config.toml
image_size = 32
encoder_parallel_block = false
text_encoder_expert_mlp_ratio = 0.25
eps = 1e-08
Rows from block 6 of the text encoder, named by matrix and row number. Rows with one number belong to one attention dimension. Each number is 128 + 32 x the weight over its row's rms, rounded and kept within 0 to 255. All counts start at 0. Numbers have three digits each. After the name is the row's rms in percent of the matrix's.
# v: attention query, key and value (stacked) (text_encoder.blocks.6.attn.qkv.weight, 384x128, the v third), inputs 0-127
# proj: attention output (text_encoder.blocks.6.attn.proj.weight, 128x128, transposed), outputs 0-127
v.79 122:150199141114096093135134114129117098115131170096103114069083146099163147130171089141132094172130136172114152175122139141130115163170162199153146152089141089080093140094101225114177100091137078194168131062096134160124080160162134131170150123150104137166177109156154135098154196151110146160132134114090081112080107127115155137165132145170103090117139171196114152112123113069088134149143
v.80 113:196134117179147166144126168075113167202141115076145073110121087097076121133158121075093173160145148145204128122168138144153102069105144139123152086077130132095110125167137131103136140126156194116151166088110130173116118104158108103163136082158150113117125142161189120133150076157082141121097133083069148146135115087085143086164166167126179145088051196102107136118124117164144154122114
v.81 128:174133084067163183112115190157179136177069112124120151133094164082121158157109130110119149102103113124103127070138123083146207083111153109075148120148159144153201120114125152125155155118115159116146178174149095122141169085156102166119104089122165145125037098097112035185119145144085098165129161169142092140079115083108110159147115080085120148131111124121118095108122138102161141096139
v.82 109:136090143129146112114163161130167112176093127074132129129064126057109132131080068120101123104070157113167109178111116137092139133101133123093143112153171099106152139141178164126120076162168158162119178139123099114168126096194148153122151091121166089144090175148153104110169109174079075117175136193084147123126140156116057145164083157152111175143179139182167136107093093096054110142126
v.83 107:129192133131121116131142177123112063118140169088122172105094132141117119150132160164084144141135108122120159101170154088112073239151093085099176109138152135102104113126202123160161130147156046128123155098169183138092057123139177120107112135097113141129173122130136093121182148109073191086171141154133142107126122109146116156118134124129089116151076143179165180068118146143179181112123
v.84 100:112103114201131104174111125082105097129120126081085156138095138110131088119142097114111072133134167124109159125125112126126094137125154149109137157100120163100187171117127138159127120141122115074145134072191102134153065165060175075181149077139122124173187110149111168080127129117107156128142025160107113043069179106088133113129122164131155144149150132102169208135126128119097082114104
v.85 116:102085113123102162089171140166146073172142154137138137072110178092132083148172180131149181113091085136126118117114118126125174172099133107052134086132167131120148149044095197128134082098154117140112195155117134169132101077146123155123156155118102187134098092183097120155150144156147106057150105132193109070114150138124096111145107081130079108073118109122180174165135111119148121089121
v.86 105:116108165137143135103129164153110179169087163170172139097114130107130102153160120125135114041103072106101163112057136087155187146135170114127115135166120088136134125093164153155126153152113120138114089171145074179143135061150163147117063117103118141196072111182094060097143175128084125110135133147175090098092139082180150125163163093187092134146129105124195129123106088113151099096105
v.87 094:163187152180160135121106094103092139127154172033145116093137178187034102152121104118107181132159126110133157105130102144112118092147142165154176172168150140107140142123129064124124153108130142087086101087139175104170156106127111106160109087080106086123125079093090162090104118104128108172145102141147156080106133138129155132118186140120162240145136170144091141121155147075130114143159
v.88 113:056103106134045128198160106175135156129129102168166122101128075115128112134159172097162144135128086094110138130125160170133125170188183152175150144112143076141086112131115134162147167151105168088116116121105171151111120138140165122129113123089078132181130109103100134209118131048139106134121132108134152131119172148142147134142095158152106102104153095094125187225163111194102112076077
v.89 098:135046114115132077114180166133114128129111129117067174061117099133147091100181132096153113172153107141120094101105173088158081053106137135107142140163088105155163152182177111124065108132088125141115132106102115134140121113123188135110136169076119154116115067128097205075129142134152112128211127087160110178124113143135154095151123179156118164119130065142102072139084147128072123153150
v.90 104:187161080117106183151120077104113131133085116137104098115111144133130163110123115116079203124157123093143153111134080143160167064114145106140082109115146172125127126141052087102128135144178116137169175138087108111190133120032101150149085106183122118112131122191105152066144139112082075114132037158104118094111135149097103105115127101146113090136161155137149206170121118129121094108085
v.91 119:095102108103150123109109122105092150080140111103105162097098115164119165166111095179114103130104130136169132150094124162178137068144177124119032206178152209101179168132154176089130122116142128159104079084146070157141145114121198161115191155133147126167146081092114124115130123127183068167135122145117185192101108152127165129169136137110130154095162088118109134132157095101114155165149
v.92 143:128142095130153059190162081156145082111100085166100176160089070144105097137112134156131150181146084094106108087135177145143097134176136199156110119122137131155088156104082113116127143147141099133140089122049197110145111103154102119137171144106131117165101111134139209158105139149182120093103107136087119132176208103089125110143145192076146075100142090132138187139127163155093107147128
v.93 112:037112137092121114103140165082155118083138095140084153000135150150125170145125160133114141112122135181124157173118112114115135147171177137184087094125173097172150130153167172129131105132102111169115110182124139128083169136142177130142134168124120128156142100135111038083129182098130097118130151096127109164109081169162096125155140126153138119105085111128114200161128064153122147122126
v.94 099:105116122150096108167128091123121097124059094113125237093141129107131110137102094099093125112141067084108100176140143090135093097152082139155112154164098116179101123129097142111059146114132170094161132096080150123142138081127148099176153121111123076103110142123118155062131143187105080109168181122074132076153137096081082127146113114137108142099168056147146117088127111125100114211188
v.95 111:113153183166153123158079069128112132162104111176114150171093161148104104142126111165100105054186125134054140105174136095140070110131165105150150087114082101123057087175194119152056130137097169108130124122085169112110138128168146124120165138152089123174123168124087184159147106180140143116111133117094107164146212157100135102125106110146191135141155137108187079098122109135114094144107
v.96 112:161130079119136154073108098189143164127145144138077125111102113191130116165176169139129147100162158092121140181132150068169128119120159097155141077067134146082121111183150183078160160162120062098058120159108142115109135158131089131117109138091071211151167106159139129174122119166103143132186108101093096153165095146116115070133161164136166096125096116132165135171176104073117126160125
v.97 109:123116150124151115147089177110179148096113082176131158113126103092117129122135083130144107181163108118133179126153173145170146132086097107118131145123176100157061084188141115129190117106090133169141071159157084143112114162138130191106118151157138170159121081128152066158108140135107037138121104158120123129095123065082171128073110121180085175173139087109083184127085180141140121144181
v.98 101:135179134153095081145101173146096163069111096161125117126104107146178139077107132134119136150096077139069095084139178098177111149169130118132158114138145133086146144107137124143090140102142075077176087080134098144166075176078174129121112140146120207139161152160143113074147083107154197143102087112079086124169161092183073178156144157157124107158104106134130165168129136102170184117118
v.99 079:119152136165125162078157106138121166104097116115095130144103124134173172099073061108115160100168150156132102057143123095114057113124099131082126147144111062103094099108115104182171120111085094114141078130126155118128085120067135147156138109055153107129107112172073165116095146131101125107148120150158188120131128093134137137073095102201112177182131146125056135181173129106190127107071
v.100 097:146116111112130174138122132092083116118108122147154157130149153147130177092102136083081164079152076171095127059089082107116093113129139169122136164088106087078078186150123157081077084098134109130202118095123095099130107156142127175104118107129206117146114151154169160094130189100140191135162062164099116068128106098157075154149106086160094091128110109169140144115162150147149165139075
v.101 090:186094090118107150099087173107162135163177153108102136131150057121156089100096122089143143139050106096086161165159102113090177143119141085133103122139110195125204140181161157115097101154144123055182229176204094179082131137167121061107116111163131127130127136108125128126145136100083108124113090121133107159144091131096130186122143133133127123163122122103163118119112169128091145146145
v.102 095:067154203115072076143097117143121137107121157130147118117094167200149163120108110056149050077104138099088064145121138147118115181091105187133125127199078117085112090122090107126146126158161145142161130133093186150124114197167153140061122126149127098158148117126122095134141105095149089133165091118090085067144130103148093134173110090177116117133136144087150132144152080139147087173116
v.103 100:166150120126076069156132128183202153119110104159192104156107119097153146124187114108123152152112127175182134124117148189144180123104126138105103099154197122124103130100184094153191168089150140106142140107100118137145101155160188154175110153124083097131097141177123118135150187148126131152128123151190092125147137163073076115146104134197033072148131103118157109083138130174109146120111
proj.79 110:180062132116135105171087139115141115103057084100158119181132106200134107103085115128178112096113116118165100142177143071059110070120122115179095135184086169121126134211223112115139189146112145137087124142118157119094111122120162123129105087133125085098096106161089118115178112092126127146194163125118132134145143150104132190123135150118164112150084098119139053131122143129114137100081
proj.80 134:150082207101172143077136149165149107114107165142134162138142076148151105137154075130106144145149099100200154090093110140085139176080146151110113133164116129159186133137097139174111152121176066113145114093186156132090124170131122073093114154062142132092098143140132136117157176152092137192151154120098131092123216129140044120142143123163144098147170092120177094157140126106131080172161
proj.81 113:187083148178079093122105095167121169096167140141141116155161153135135074116158064054161158132118178175133148161165118190078067113082095127117097108115095112089122098130131111078082106125167062189147121124167131150125120138117121079114124123159094155090171119153110155080127133097105150131122074095127107090196146130165101103075099139135116099148114161152131151121160150175103171076183
proj.82 099:171127137185132114129131125039132156067140181118155115156123157164109096097190149109132138139108127126140152094112150166152142144123073129182115120166140144083116116152139085127176128099143085170148160087168152092163147189135084100129122112148122064125088118124129121175078156112133154160123101076109106131125119060163148102062171121114133055069082186154087170107173191133134159149152
proj.83 102:175075111100200145099136101115148150131108120159144122174084081127131146157139124131116131133160076130129127074120108101154184072072129115150131120089134149079202122128033118099087138106138183104118100108145144117116119091154119086153166124106199156078102123086105105128142107129130166182121145087107190162092238111101132132131165132125180119105150118142092135135106142059110121179111
proj.84 093:145159145093174161109114054117172138149149156117100115142119116168151148133190185179084112079112084114135107130078185088163172112124107119159132132105147167129097130156089128113127123109098170141103133161136172081049121170174129143097150123053148134054105150104146111180103106150136125169166165112155201166109119122146136156144146141105170088093205112158118116076100137079102102171147
proj.85 084:176110109185137124176125132136148170070184129163105149128165117206148115104116104103159052081138195141135171116167151095116125063120102072178124127117103076096128117120147102102118145143132132160138146097155200099139186187116148076115089099158160149066145117090107122138071128112126151128155096110107110201156119141110106106117106163102144152173093085122049140117133146119142184122158
proj.86 082:155125066120099108135156076084127156039178113143113092129110138140147144131069082069129106141083141147160164137177208143062100072176076133112103152091100184082142128118146110107086162133110094145104141134116157154095139224102095117132106132109158141120164152089109187107108139115146120135171122129113108162132116176113089108092069098153138162165113154164106106114167148179117155104092
proj.87 083:123093154063108125093085090170142172140042134167105075093121167115158126131149138139120142125139073105126095198133105139104123144119135122109137055176086125189125098175133190135159149177141134188140156174137068127057099116127131193081135120161107087157111169176149120161155136144102116165143175150132170099137092132134096113115075112100078113091162113151170104104085130106119073115119
proj.88 103:148097154189204077100126157133086073088125089075137153142132141145132112125125098181102130161106169144122189092122158094091125088140120104150159136157105127084150118108137109157099144141145061129121082156149125182112124156088132118125205105143153160114170128165166224106148125138083131152128094160135147155163134096166111208157082163209140121195168138110127080116090114128128140116143
proj.89 098:116185086158121114104185081097132113149147125156123060095129149189109196118112188168099129119104104141069156111128160181131131128144112108178165132107176147108120111137121120134198102123113184127099088095150134132146104165099147162113136084105141092151138172098142112162142128121198093093089086136063160113087118122110141190098109141106091136136142212082054138113130135180077158090113
proj.90 095:149127155176156142162045156154147137134179116102071120104188138132131060113142140191160116108133141135111132148095150140073120149147126141140137137159091135127015126154139163097118162104121114170158136132075152115078118143198178116116085091109081121109154119121173116154037040139120182105127137090137133151070077117146125104094121125083158111109141099160146115116087141101111138097161
proj.91 107:087134124116113094140130069111101106180112100168167145142173158095095132096133136146138125094141122152135127145166200067077119162116117158128168138073154116115054150103157165117107136115125075111137149207135138095190126129144041154117112090127126142164119209124134132127163119110107135140152089195155106092193109149145180137109130089157118111101128113166208143098141107183089123064111
proj.92 117:093078162174173098055090146082094081106145152051162149140098141153114177120178176173102121097134182158078158165105145119131135137151122134157110126164132088156109099173101100153121082093123163092117098105157060115132063155059189148091141135130127109131155144135098130136126137137152108144074090151101144123129103120154113139159077182206170115105147126120089139131145076135146086070105
proj.93 089:135154036150171132131107115139122109135125123148146108143124101063113148109121107131141092153128156121096127053120196111148051135071114124102217178096110127099196104154129125150160142054142106059164162116157065145198142071154083090150144089140142122140102160141115177136147123171130128166127119053140126089121165096080158149140151100129118135113095090101133092137100141134145153152104
proj.94 097:087088153116147119034122111066150154106077177089198111160133097156101088093149118137113139169091077176183149106151147139156150131116137145133099070116154132108168103177087094147150102146136111099092121100168077142136167124081080117087152138093127127103124143095114130141163177086135143156128090142128110097154169085196078163101134142169126109077142133083116117151183143197132093093077
proj.95 098:141134084135128133081176191078137103072126094094138145141079141137145141140087130137120132214118123130190105123104085145168134122126109148107078108188107113093154107158043093143145132138153159140112104087135044156088075114086181106137122170080158101135176102145152116128092170081140081123121177137124140108145145077108109084096149154153088124156129156169085165172172128121168164096081
proj.96 116:123078102130143111181099141070105142099082097131162202109096180113164159100080153090132113162131153174109133112073143123112133117195125094126120130146142134105117125102164143151078113148149172173169152145120078181110137131198145154158131177089212116137148125130135157055120051122159097070123130150174152101118071094164144103145125108142084124089129120113110132101143193179111145098176
proj.97 121:157073123118155151133136138073159130107131108154132156116099143116099146125142182128120153143071132149173125158179119130113120107116145185174151140152070117014165166074159119183109138167118115081096132082135159074147076091089148138142135081089141142126120111092097177060127148136078205126104130143164162082117202163098100153113140152125138120121116179174140135167155167095109141083139
proj.98 110:186152079135188133102157138156158105118084172117193160149116118158106141096153133126162129155133146138106120106101093169040101195159112121089111105078096177142110057131120114159145123199109167128183154207133145131120199093176132130106176179142166103139110192158098112107122136145162058100116125083134173139101143155093135078141142149115131111104131093139113144078123162127157118134168
proj.99 088:093131123070151124129152097097158062137157090125150115131136154137125108162119213126161087090125109144138096182138154119100142120089163079199149096085134134086083200135146134129106131134152204162084152109103149116113129160141146139182157118206053142076176163124100098137149122086083095134117061121126104104099087191104142129113143145085066134111125082127168131121145083157095112111123
proj.100 104:118189103097156148105105142148193187125184211131137094128085075124132152095169106170159133127089131140147104165087085180091159154171116122109121072109123161156155082101152111159143126140116118110108105191084172116131130091134159059144143135165059097069139137165113117149134147107152087099086098079099130114154133127065131144162132186077130103135098148111149148175121116108124046096143
proj.101 092:123130116092173131136101115152101182120131123117152157163078161175120190071140126150131176107155118111115063101090137122176106167139086150095139127168191142151125114082146094082142133174135112170109101091119098141123161126169141148087065055116112162105098120101150141136076102179150132073142186175113135126179137072205157119156152091115139145087098198075099168154116159121150139091120
proj.102 102:130129052170121128104165153080151132096167149110172114152128130067110050110169151153176158133099114113127170107140185116102153085097159106125103109102101140137096165133108143157130159078062088099157107161140122119144131092056103136231170151127150131132108181142178093068104146098109132193069100088123128112087112090086173110166165102125089137139129106150175100096118136128107110140146
proj.103 087:138125140144182151180174171100120153145134139068067121094225136076117145136086183145148136162109120168110102124165136095116043133153129110164126146101094089133131118122051134101097199160146167102095092100150144081133123142117123192141083116118139109137126134113109118094115129141041102181144120157094174099113150158161133193099085138076167140127108136149155095134090100134098096100090